config.toml
dataset = "single English nouns, adjectives and verbs, spoken by a formant synthesiser in many voices"
input = "log_mel"
norm = "batchnorm"
depths = [5, 5, 5]
widths = [96, 112, 144]
final_lr_fraction = 0
Rows from block 3 of a small multi-label audio tagger, named by matrix and row number. Rows with one number belong to one channel. Each number is 50 + 10 x the weight over its row's rms, rounded and kept within 0 to 99. All counts start at 0.
Before each channel's rows are labels from the 100 clips, of 14976, where the channel reaches its highest value: "responds to" is what is common among them. Only what is clearly more common there than usual is listed. The data: single English nouns, adjectives and verbs, spoken by a formant synthesiser in many voices.
# convs0: first width-9 conv (model.blocks.3.convs.0.weight, 96x96x9, each kernel summed), inputs 0-95
# convs1: second width-9 conv (model.blocks.3.convs.1.weight, 96x96x9, transposed, each kernel summed), outputs 0-95

responds to: /g/; /n/; /ɹ/; /i/
convs0.38:47 66 28 41 66 55 65 46 39 54 55 59 60 63 51 27 54 65 38 47 71 52 53 53 33 49 49 53 44 38 49 62 54 49 45 38 58 40 46 43 50 49 27 42 39 57 56 55 49 36 36 62 42 61 41 56 59 43 45 70 43 61 64 37 47 63 66 57 52 43 62 47 57 42 49 45 79 47 38 41 40 57 54 53 56 53 48 42 40 44 57 56 49 40 43 48
convs1.38:52 33 63 56 40 70 53 59 48 46 44 48 55 53 38 55 42 53 51 36 61 45 57 47 59 62 41 57 46 34 38 61 55 49 53 52 72 46 40 42 49 51 67 54 59 38 57 40 46 42 55 44 45 36 58 47 53 45 54 32 44 57 46 71 54 56 46 36 56 40 36 62 54 55 65 47 35 54 77 63 74 48 52 32 47 48 54 60 52 57 63 65 63 60 56 59

responds to: mains hum; /s/; clipping; /eɪ/
convs0.34:53 46 33 39 63 35 63 37 56 55 53 66 57 52 51 40 56 48 58 46 55 45 37 57 26 45 44 69 40 48 39 45 45 38 40 56 58 47 42 49 40 54 67 43 45 53 64 58 74 54 65 52 33 31 75 56 52 49 46 42 38 51 54 49 52 54 53 38 51 64 63 48 47 42 67 64 41 53 68 60 36 51 46 40 64 54 51 53 51 34 58 47 40 52 39 42
convs1.34:59 52 45 58 54 54 62 33 42 60 47 38 58 68 66 55 47 56 69 54 56 32 50 50 42 52 64 28 61 70 45 60 56 57 52 49 45 66 63 47 48 50 34 40 59 48 49 56 58 50 67 62 56 60 52 59 55 55 57 58 51 52 66 54 56 36 58 63 44 74 48 50 83 63 67 59 53 50 35 54 62 51 52 53 45 48 50 54 52 55 61 47 55 48 68 48

responds to: thin (high-pass); mains hum; /s/
convs0.14:45 44 52 61 50 51 56 53 40 39 56 57 49 29 46 42 89 43 56 42 51 45 53 62 50 37 64 37 44 59 47 49 35 56 44 56 52 47 57 55 37 67 61 49 49 36 60 43 65 50 60 40 36 60 50 48 45 42 48 40 43 60 52 55 43 59 46 42 50 71 49 46 44 45 51 46 41 63 32 55 51 64 53 39 55 36 42 30 62 58 54 55 36 61 76 48
convs1.14:38 72 33 28 58 52 63 51 66 32 43 41 62 43 56 47 38 57 54 57 51 46 53 36 30 57 41 47 46 55 46 51 53 35 63 56 65 57 56 56 53 53 39 46 46 56 57 50 52 49 47 78 48 29 51 53 50 54 43 66 43 53 49 49 64 19 49 51 65 49 49 54 45 43 46 62 63 47 28 42 46 41 46 65 52 55 57 42 63 59 43 47 54 49 46 60

responds to: white noise; thin (high-pass); clipping
convs0.51:45 49 48 44 39 53 58 50 58 55 58 53 62 05 50 48 76 44 56 61 49 73 57 42 55 48 51 46 52 40 46 50 53 54 49 50 42 43 55 44 38 63 57 51 60 57 38 46 49 44 50 60 57 25 40 36 40 52 61 43 38 49 55 54 49 47 44 52 52 78 54 39 35 45 42 47 44 48 32 48 60 68 63 49 47 46 53 46 66 50 57 55 42 57 62 54
convs1.51:42 48 46 39 56 52 33 47 44 71 49 39 40 03 54 43 26 55 33 31 49 57 51 61 42 54 49 59 60 49 52 36 43 44 43 49 40 49 53 52 46 35 48 51 52 37 58 39 48 50 59 51 58 47 56 55 49 47 45 58 52 40 45 59 49 19 43 53 46 33 44 53 47 56 47 45 48 49 75 54 49 36 38 49 48 49 52 50 48 44 50 39 44 41 48 44

responds to: /ɝ/; thin (high-pass); /ʌ/; /dʒ/
convs0.93:32 37 54 59 39 45 45 35 43 49 31 60 61 48 63 38 36 50 55 48 45 48 49 40 42 30 34 44 55 65 41 40 52 39 53 39 63 54 40 56 56 52 42 46 50 64 58 25 68 78 53 44 44 41 62 47 56 45 48 42 48 54 58 58 45 73 60 37 46 60 60 50 57 53 61 53 54 48 40 67 48 53 38 53 39 54 56 60 60 45 70 52 40 55 58 60
convs1.93:31 51 46 65 51 50 66 71 52 43 50 45 47 73 50 51 62 59 61 60 57 61 48 50 48 45 68 50 53 48 63 80 49 62 54 50 54 46 61 61 47 62 51 66 58 58 47 73 61 43 57 68 56 54 50 58 48 61 52 59 58 70 61 54 64 55 53 48 68 60 55 51 59 58 53 53 44 59 61 57 53 57 71 61 66 52 58 44 51 56 58 65 54 55 48 63

responds to: white noise; clipping; /p/
convs0.63:48 48 62 56 45 52 64 55 45 47 43 57 61 46 42 35 74 36 50 37 35 51 45 52 61 53 55 56 33 53 49 50 46 55 39 37 48 46 39 50 50 39 50 60 39 43 56 50 56 55 63 51 43 73 55 43 47 36 52 61 72 42 50 57 55 49 32 53 47 60 53 54 49 53 48 50 42 47 45 55 45 27 48 53 27 47 79 77 52 54 26 69 58 48 51 52
convs1.63:66 50 39 31 39 43 40 39 55 44 50 49 59 42 54 33 50 48 41 37 56 35 42 39 42 44 68 50 55 36 52 47 55 56 54 52 49 46 55 61 51 45 61 38 40 51 54 41 53 61 31 28 45 28 40 42 61 61 58 47 30 44 44 37 50 44 53 53 54 50 41 44 47 44 31 50 47 41 43 54 44 48 49 54 53 30 17 33 37 37 49 41 60 54 61 42

responds to: clipping; thin (high-pass)
convs0.90:38 44 39 30 67 60 42 53 49 52 51 37 51 47 43 31 56 54 45 63 77 45 64 46 55 50 62 50 50 45 56 50 54 66 41 48 52 30 58 59 55 51 41 40 57 65 50 46 55 41 36 40 45 42 53 59 58 52 51 43 48 60 73 45 46 54 42 45 60 47 41 52 58 67 42 30 45 53 48 27 24 55 61 66 44 65 58 61 40 49 51 43 41 57 48 65
convs1.90:55 56 37 56 40 36 66 57 49 61 64 64 29 75 52 55 37 24 50 34 34 46 47 51 44 53 38 59 43 42 40 41 51 50 59 61 59 53 38 43 50 45 59 58 46 41 49 50 65 51 40 67 54 50 39 32 60 44 39 43 49 36 49 48 48 59 61 56 47 47 57 38 46 43 45 58 38 29 55 66 57 28 38 44 44 44 43 35 51 47 42 50 46 55 44 38

responds to: mains hum; /s/; thin (high-pass); clipping
convs0.66:41 39 49 64 48 25 41 62 67 53 42 31 44 51 39 29 74 47 52 51 45 60 41 50 50 46 50 54 37 61 62 42 33 47 57 64 40 39 60 55 49 59 61 59 45 46 59 47 53 42 50 50 62 37 54 35 39 67 52 41 28 46 63 65 51 62 65 55 51 60 60 50 49 47 56 54 60 50 61 51 46 42 65 43 38 60 45 41 61 36 37 39 51 49 66 48
convs1.66:40 79 45 48 44 56 58 41 41 46 57 46 51 60 41 52 50 41 55 48 56 45 46 57 50 43 60 33 33 66 74 47 55 45 50 47 56 52 55 56 58 49 52 15 46 58 68 53 56 43 69 66 57 44 54 42 59 49 56 58 32 54 56 43 43 43 37 51 41 52 38 42 58 46 35 73 56 50 24 57 52 51 43 58 47 50 46 51 49 57 41 48 50 52 33 63

responds to: clipping; /ɝ/
convs0.81:42 37 47 34 50 51 55 56 44 57 59 56 48 30 40 36 63 62 65 39 51 57 52 50 61 60 57 54 42 68 41 41 45 58 23 43 55 36 54 50 56 40 61 48 52 60 57 58 60 47 40 31 53 54 51 46 35 52 46 41 38 51 50 46 53 53 46 53 43 61 56 36 36 56 67 54 47 82 71 42 35 52 70 58 44 41 37 58 58 58 48 53 51 50 41 49
convs1.81:48 52 38 47 46 42 71 49 61 33 62 48 51 74 55 47 40 46 46 57 47 38 63 48 32 39 30 54 46 48 44 38 54 42 59 68 48 61 51 35 46 32 49 46 48 46 51 56 68 46 51 62 40 67 47 37 42 66 42 47 49 51 42 37 33 53 46 57 49 54 54 38 31 71 49 47 44 40 30 52 49 33 35 37 48 44 45 50 49 57 36 57 50 36 57 44

responds to: clipping; /p/
convs0.50:48 53 42 64 29 51 53 41 21 50 55 43 45 46 49 44 82 47 51 42 33 63 44 52 51 50 51 52 50 44 44 51 58 34 50 58 53 42 50 50 34 56 42 50 51 47 53 56 64 46 61 72 26 76 63 40 31 43 59 54 40 64 50 45 40 45 45 48 50 48 54 64 51 48 51 38 43 38 57 44 49 48 65 71 52 58 52 45 62 63 54 54 56 42 50 60
convs1.50:49 58 56 24 57 62 53 55 52 52 59 33 61 37 68 37 28 56 57 50 42 28 83 38 40 44 36 53 46 59 45 55 38 45 55 52 35 65 56 41 46 45 53 47 50 58 50 53 47 52 48 48 40 28 53 57 68 53 56 49 43 46 71 67 52 39 48 40 49 54 36 31 46 64 49 53 59 42 37 46 46 50 41 44 50 51 44 49 53 48 53 41 45 54 55 61

responds to: clipping; /p/
convs0.35:35 56 45 33 42 49 55 23 41 61 45 48 62 50 43 53 37 43 56 63 49 82 71 51 42 57 57 53 45 64 48 30 54 43 50 59 48 59 48 55 74 62 47 64 51 50 49 53 51 39 38 46 58 52 43 56 40 50 58 56 49 60 54 34 42 45 53 42 48 45 34 60 58 51 55 50 42 49 44 55 28 38 53 61 50 52 61 62 52 47 37 51 65 62 28 43
convs1.35:47 22 41 52 41 38 38 53 56 63 59 29 44 59 51 44 45 52 49 55 50 32 44 63 50 54 33 57 54 34 47 72 51 50 42 34 50 42 56 49 41 47 38 43 50 45 46 59 51 55 34 43 38 66 40 42 46 54 42 28 37 46 45 38 30 62 36 55 33 50 49 49 36 40 49 61 47 39 56 40 50 66 41 46 41 49 30 56 42 39 50 61 37 49 57 52

responds to: white noise; clipping
convs0.4:51 56 51 59 45 41 50 54 47 54 43 47 51 69 39 57 63 60 68 44 52 40 46 55 55 58 57 51 54 46 52 54 50 49 42 61 37 49 38 46 46 62 45 34 57 41 53 39 67 61 63 66 24 67 50 25 51 49 47 55 45 34 62 35 40 33 61 50 59 52 57 44 48 50 57 38 36 19 59 55 56 55 56 54 50 45 35 57 51 46 50 71 40 38 62 57
convs1.4:41 34 42 43 38 48 49 60 42 66 57 49 53 55 63 35 46 44 44 46 58 53 50 61 33 31 48 44 45 61 61 40 36 58 65 45 56 67 59 48 39 40 54 60 54 64 66 44 39 46 52 43 42 33 58 56 57 61 55 57 46 66 53 72 68 41 55 50 40 46 42 48 66 45 21 60 62 59 56 39 60 58 64 65 45 53 50 45 45 52 46 45 51 63 57 63

responds to: white noise; clipping
convs0.1:57 43 29 49 62 30 47 57 69 34 42 66 55 52 54 51 61 74 58 60 32 49 52 56 43 57 40 50 56 44 51 41 45 46 42 49 43 42 41 56 47 59 49 24 63 53 57 34 40 52 52 73 46 51 44 54 38 51 46 45 54 36 49 54 47 43 46 44 50 59 51 54 66 37 64 43 52 58 58 54 49 66 79 55 50 31 43 53 60 40 47 38 47 58 61 48
convs1.1:61 74 59 48 29 38 44 47 56 46 64 46 57 17 52 46 40 40 33 40 62 52 42 48 49 41 52 44 40 60 51 37 38 45 54 44 47 64 61 64 52 40 53 55 43 55 47 63 44 39 62 48 45 46 62 61 54 60 63 58 56 58 48 47 52 31 35 59 61 31 33 63 35 43 47 55 35 56 46 54 52 46 50 40 34 50 55 36 49 39 48 49 53 54 34 59

responds to: /k/; clipping; /ɑ/
convs0.58:47 44 31 41 54 70 66 49 41 60 54 40 51 44 38 42 68 70 45 33 47 53 40 67 35 48 50 55 54 45 47 51 60 46 47 55 56 54 52 52 54 45 59 52 53 53 50 40 51 58 37 34 58 44 43 44 39 54 58 31 45 59 60 60 64 67 50 48 52 61 72 44 64 58 43 66 48 61 61 35 34 52 38 64 40 47 53 50 44 47 20 60 35 48 49 42
convs1.58:54 18 67 41 56 48 25 56 61 56 48 59 63 60 54 50 44 45 66 43 42 38 61 44 58 48 43 56 53 56 59 48 57 47 43 47 58 40 64 49 43 31 46 60 50 49 36 32 64 62 53 32 51 56 47 49 54 37 51 63 45 55 56 22 38 49 45 56 45 47 45 41 37 57 49 43 62 37 52 64 41 30 50 36 48 46 49 46 65 50 43 34 46 44 55 55

responds to: /t/; white noise; thin (high-pass); pink noise
convs0.94:39 41 67 55 62 67 54 43 40 44 40 45 52 50 34 40 40 49 45 32 58 43 69 54 27 44 47 45 48 41 42 50 46 63 61 49 64 44 58 41 62 51 53 66 39 69 47 48 57 27 45 55 65 49 55 55 33 71 57 40 55 57 57 60 40 53 48 52 55 56 76 50 44 51 55 38 50 47 52 57 24 41 50 31 53 48 63 41 53 43 60 50 53 51 53 57
convs1.94:49 60 42 56 42 57 54 54 65 54 57 55 35 61 70 45 48 52 38 42 46 61 38 61 61 45 59 62 56 48 61 65 60 61 37 53 63 44 22 62 41 45 60 44 51 45 63 55 55 61 53 38 59 67 40 36 54 58 47 55 43 37 61 62 56 46 50 39 47 43 59 73 39 57 55 58 62 64 45 52 74 40 67 45 48 54 52 69 42 51 41 61 45 59 59 50

responds to: clipping; mains hum
convs0.49:42 58 42 66 47 49 44 40 59 55 36 22 53 53 54 41 45 70 52 30 62 37 47 51 42 49 55 53 43 53 70 46 43 35 46 53 59 61 32 44 60 41 44 49 43 64 66 53 60 58 48 56 61 41 53 60 50 43 54 54 48 44 62 54 52 69 51 33 49 48 50 51 63 49 43 44 44 62 42 50 28 51 69 46 35 38 56 67 60 49 34 56 55 37 70 42
convs1.49:42 60 30 52 76 47 52 47 43 42 62 53 50 56 28 61 79 53 60 57 36 50 66 46 71 61 49 43 36 63 49 60 60 60 51 43 63 49 60 49 33 59 51 51 60 45 56 54 40 46 56 52 47 55 59 34 43 37 49 54 48 53 38 44 49 52 48 72 55 59 50 32 47 48 58 49 46 46 42 51 55 37 50 49 46 60 51 31 56 60 26 61 42 51 39 51

responds to: mains hum; clipping
convs0.8:30 53 53 64 52 39 64 23 47 62 47 33 43 55 43 46 49 48 44 49 41 47 26 48 52 34 39 45 42 73 42 57 56 45 63 49 42 65 55 56 44 55 48 52 51 63 48 58 66 64 47 61 56 61 50 58 47 13 53 60 48 42 63 62 33 49 53 57 47 59 56 46 60 60 46 56 54 55 47 44 52 56 49 39 43 46 54 49 68 46 61 49 39 39 59 37
convs1.8:27 57 59 65 62 54 33 25 49 58 53 46 62 47 54 46 62 66 66 33 50 49 60 64 54 48 54 67 56 41 43 69 43 54 54 58 66 40 39 38 71 43 65 50 55 66 44 46 50 48 63 63 47 51 44 57 49 62 66 68 45 54 45 58 63 49 55 55 54 47 51 55 52 54 65 52 58 51 67 59 43 46 49 33 51 55 52 36 45 59 39 64 43 59 56 57

responds to: clipping; /k/; /ɑ/
convs0.0:50 51 51 55 51 40 48 40 59 52 53 42 61 42 44 39 51 60 48 38 56 50 53 70 58 52 57 71 44 51 44 44 69 46 30 63 50 57 46 55 52 42 56 51 46 58 35 57 51 59 46 47 38 74 48 65 35 49 45 62 46 45 46 61 45 59 11 48 66 42 49 47 33 47 53 40 53 61 35 54 38 49 46 56 45 31 63 74 55 51 45 42 58 53 55 41
convs1.0:67 45 48 26 45 50 53 46 40 32 49 46 52 41 49 50 50 45 29 40 45 32 45 28 49 44 49 52 42 49 51 57 47 52 46 30 32 40 63 60 48 39 55 36 41 55 55 45 47 31 33 42 51 39 57 47 51 36 59 52 35 57 52 49 39 47 48 44 33 54 40 38 62 47 60 46 45 46 52 41 48 39 32 38 43 31 28 47 64 57 39 59 47 43 53 28

responds to: mains hum; thin (high-pass)
convs0.40:32 54 45 44 54 36 55 55 56 65 44 37 52 69 51 52 70 47 60 35 52 57 26 38 56 40 15 32 44 55 33 49 46 52 53 62 57 50 50 53 42 50 54 51 52 51 62 43 65 48 50 65 49 59 47 53 62 34 46 37 35 55 71 44 48 42 59 41 42 55 46 50 62 47 59 62 52 41 45 53 53 62 62 48 53 48 46 50 58 53 71 57 38 48 50 33
convs1.40:24 45 55 47 54 61 56 47 59 67 38 59 51 57 49 55 34 59 62 64 54 43 56 53 47 51 51 37 71 68 57 42 50 40 66 44 59 56 46 63 62 57 54 49 67 49 52 42 54 53 64 52 54 46 62 63 63 62 45 63 60 54 51 72 69 30 55 64 59 62 58 65 46 61 56 58 59 50 41 62 49 55 49 61 59 59 64 49 62 65 58 45 54 62 53 57

responds to: clipping; /n/
convs0.73:38 53 47 66 49 63 55 43 49 52 51 38 65 74 54 32 39 46 45 52 47 50 39 61 34 42 51 59 49 48 55 37 53 41 54 44 60 60 32 46 36 39 42 39 45 50 45 51 60 50 51 86 58 49 51 53 48 53 41 44 37 67 58 49 52 69 46 37 54 43 46 57 57 66 57 53 60 46 44 31 48 47 55 61 45 50 63 39 67 24 55 42 47 58 59 47
convs1.73:51 41 52 57 54 60 62 50 43 59 55 31 56 38 49 57 60 63 49 46 59 51 60 52 48 48 62 44 27 47 55 66 62 63 45 62 54 33 40 56 40 74 45 48 61 50 49 54 43 51 37 43 52 48 43 62 67 50 45 68 62 46 49 45 47 78 52 43 67 60 59 47 33 59 34 32 54 60 62 36 50 59 55 47 55 48 63 38 48 67 51 65 63 50 61 55

responds to: mains hum; clipping
convs0.23:39 44 49 56 52 48 64 45 57 66 49 37 41 61 54 51 66 53 40 43 62 58 54 47 60 39 46 34 56 45 46 37 54 33 63 49 52 51 59 48 50 73 40 33 45 62 53 47 60 67 39 64 45 39 60 49 39 45 49 49 37 49 41 51 40 60 62 53 60 61 48 44 46 35 33 57 33 59 68 50 57 71 63 52 41 50 44 45 56 47 41 33 22 54 63 55
convs1.23:62 66 49 65 64 36 28 50 59 54 35 48 64 35 53 66 52 54 67 52 32 47 47 47 30 42 51 47 43 51 49 60 35 60 56 48 55 57 47 40 71 33 56 64 40 32 32 48 42 43 63 55 39 48 43 56 54 52 41 42 44 53 76 49 57 51 48 44 47 49 46 55 39 44 45 51 34 46 42 48 46 45 44 50 47 48 56 61 58 52 37 43 71 30 47 53

responds to: /i/; clipping; white noise
convs0.71:39 56 55 42 54 39 48 47 58 56 64 48 52 74 30 44 34 36 39 36 57 48 51 65 48 35 47 72 50 51 44 49 41 31 51 50 61 39 47 46 62 41 52 47 49 54 67 57 55 49 50 71 19 33 49 54 50 52 62 64 47 47 58 58 63 53 52 59 69 52 50 48 56 55 41 53 54 51 52 50 45 56 53 56 58 67 41 34 56 34 49 50 30 31 51 50
convs1.71:79 40 57 74 46 63 42 43 45 61 42 54 46 36 43 62 71 57 51 46 37 53 55 48 33 56 49 44 48 42 34 43 53 63 55 63 52 56 68 51 42 51 51 31 54 50 65 51 42 57 36 51 21 49 48 49 48 32 43 55 46 61 72 63 42 69 42 55 45 45 43 55 54 53 55 44 56 55 55 54 48 55 45 55 45 48 68 57 41 60 54 42 52 44 67 45

responds to: /t/; clipping
convs0.68:47 63 42 42 55 38 51 47 48 59 47 35 25 65 62 54 41 58 63 55 50 47 38 54 50 50 31 56 40 56 57 42 75 53 51 49 39 46 45 63 62 58 38 37 40 58 45 55 57 61 62 72 34 46 38 62 52 44 53 55 54 48 49 67 58 50 45 64 41 47 58 48 46 46 36 38 54 50 57 57 32 63 57 63 20 62 47 33 51 44 51 51 57 51 42 48
convs1.68:44 49 78 50 35 54 22 45 48 47 60 56 54 26 38 56 54 56 32 65 43 59 46 46 59 62 54 53 54 42 39 41 34 69 49 47 40 65 40 39 37 35 54 63 53 38 62 53 45 49 31 53 54 38 66 37 44 54 56 47 51 44 49 62 47 51 53 37 61 43 58 39 57 61 64 58 49 34 50 56 53 52 38 52 54 38 56 56 47 51 41 51 45 28 47 48

responds to: /t/; /d/; white noise; clipping
convs0.27:33 38 41 42 47 69 58 52 12 56 50 38 50 53 54 49 72 50 57 45 35 55 55 56 49 58 42 57 32 42 44 43 55 48 55 60 60 41 55 41 50 58 58 40 67 44 51 30 61 55 43 60 31 62 58 72 50 40 66 53 54 52 46 48 53 65 40 47 53 48 50 60 52 52 53 33 52 56 71 44 50 47 51 41 62 59 41 58 50 48 59 38 39 41 43 43
convs1.27:39 53 64 34 43 43 49 65 47 55 59 40 54 53 55 48 37 60 53 59 38 53 55 49 49 45 48 77 44 67 58 54 39 55 45 35 37 68 42 51 47 53 32 42 45 43 53 62 42 69 53 45 38 37 52 44 63 50 17 52 43 42 58 54 49 47 58 56 33 56 50 36 49 54 43 62 53 69 29 65 65 44 49 39 45 55 50 52 53 55 53 59 47 34 59 55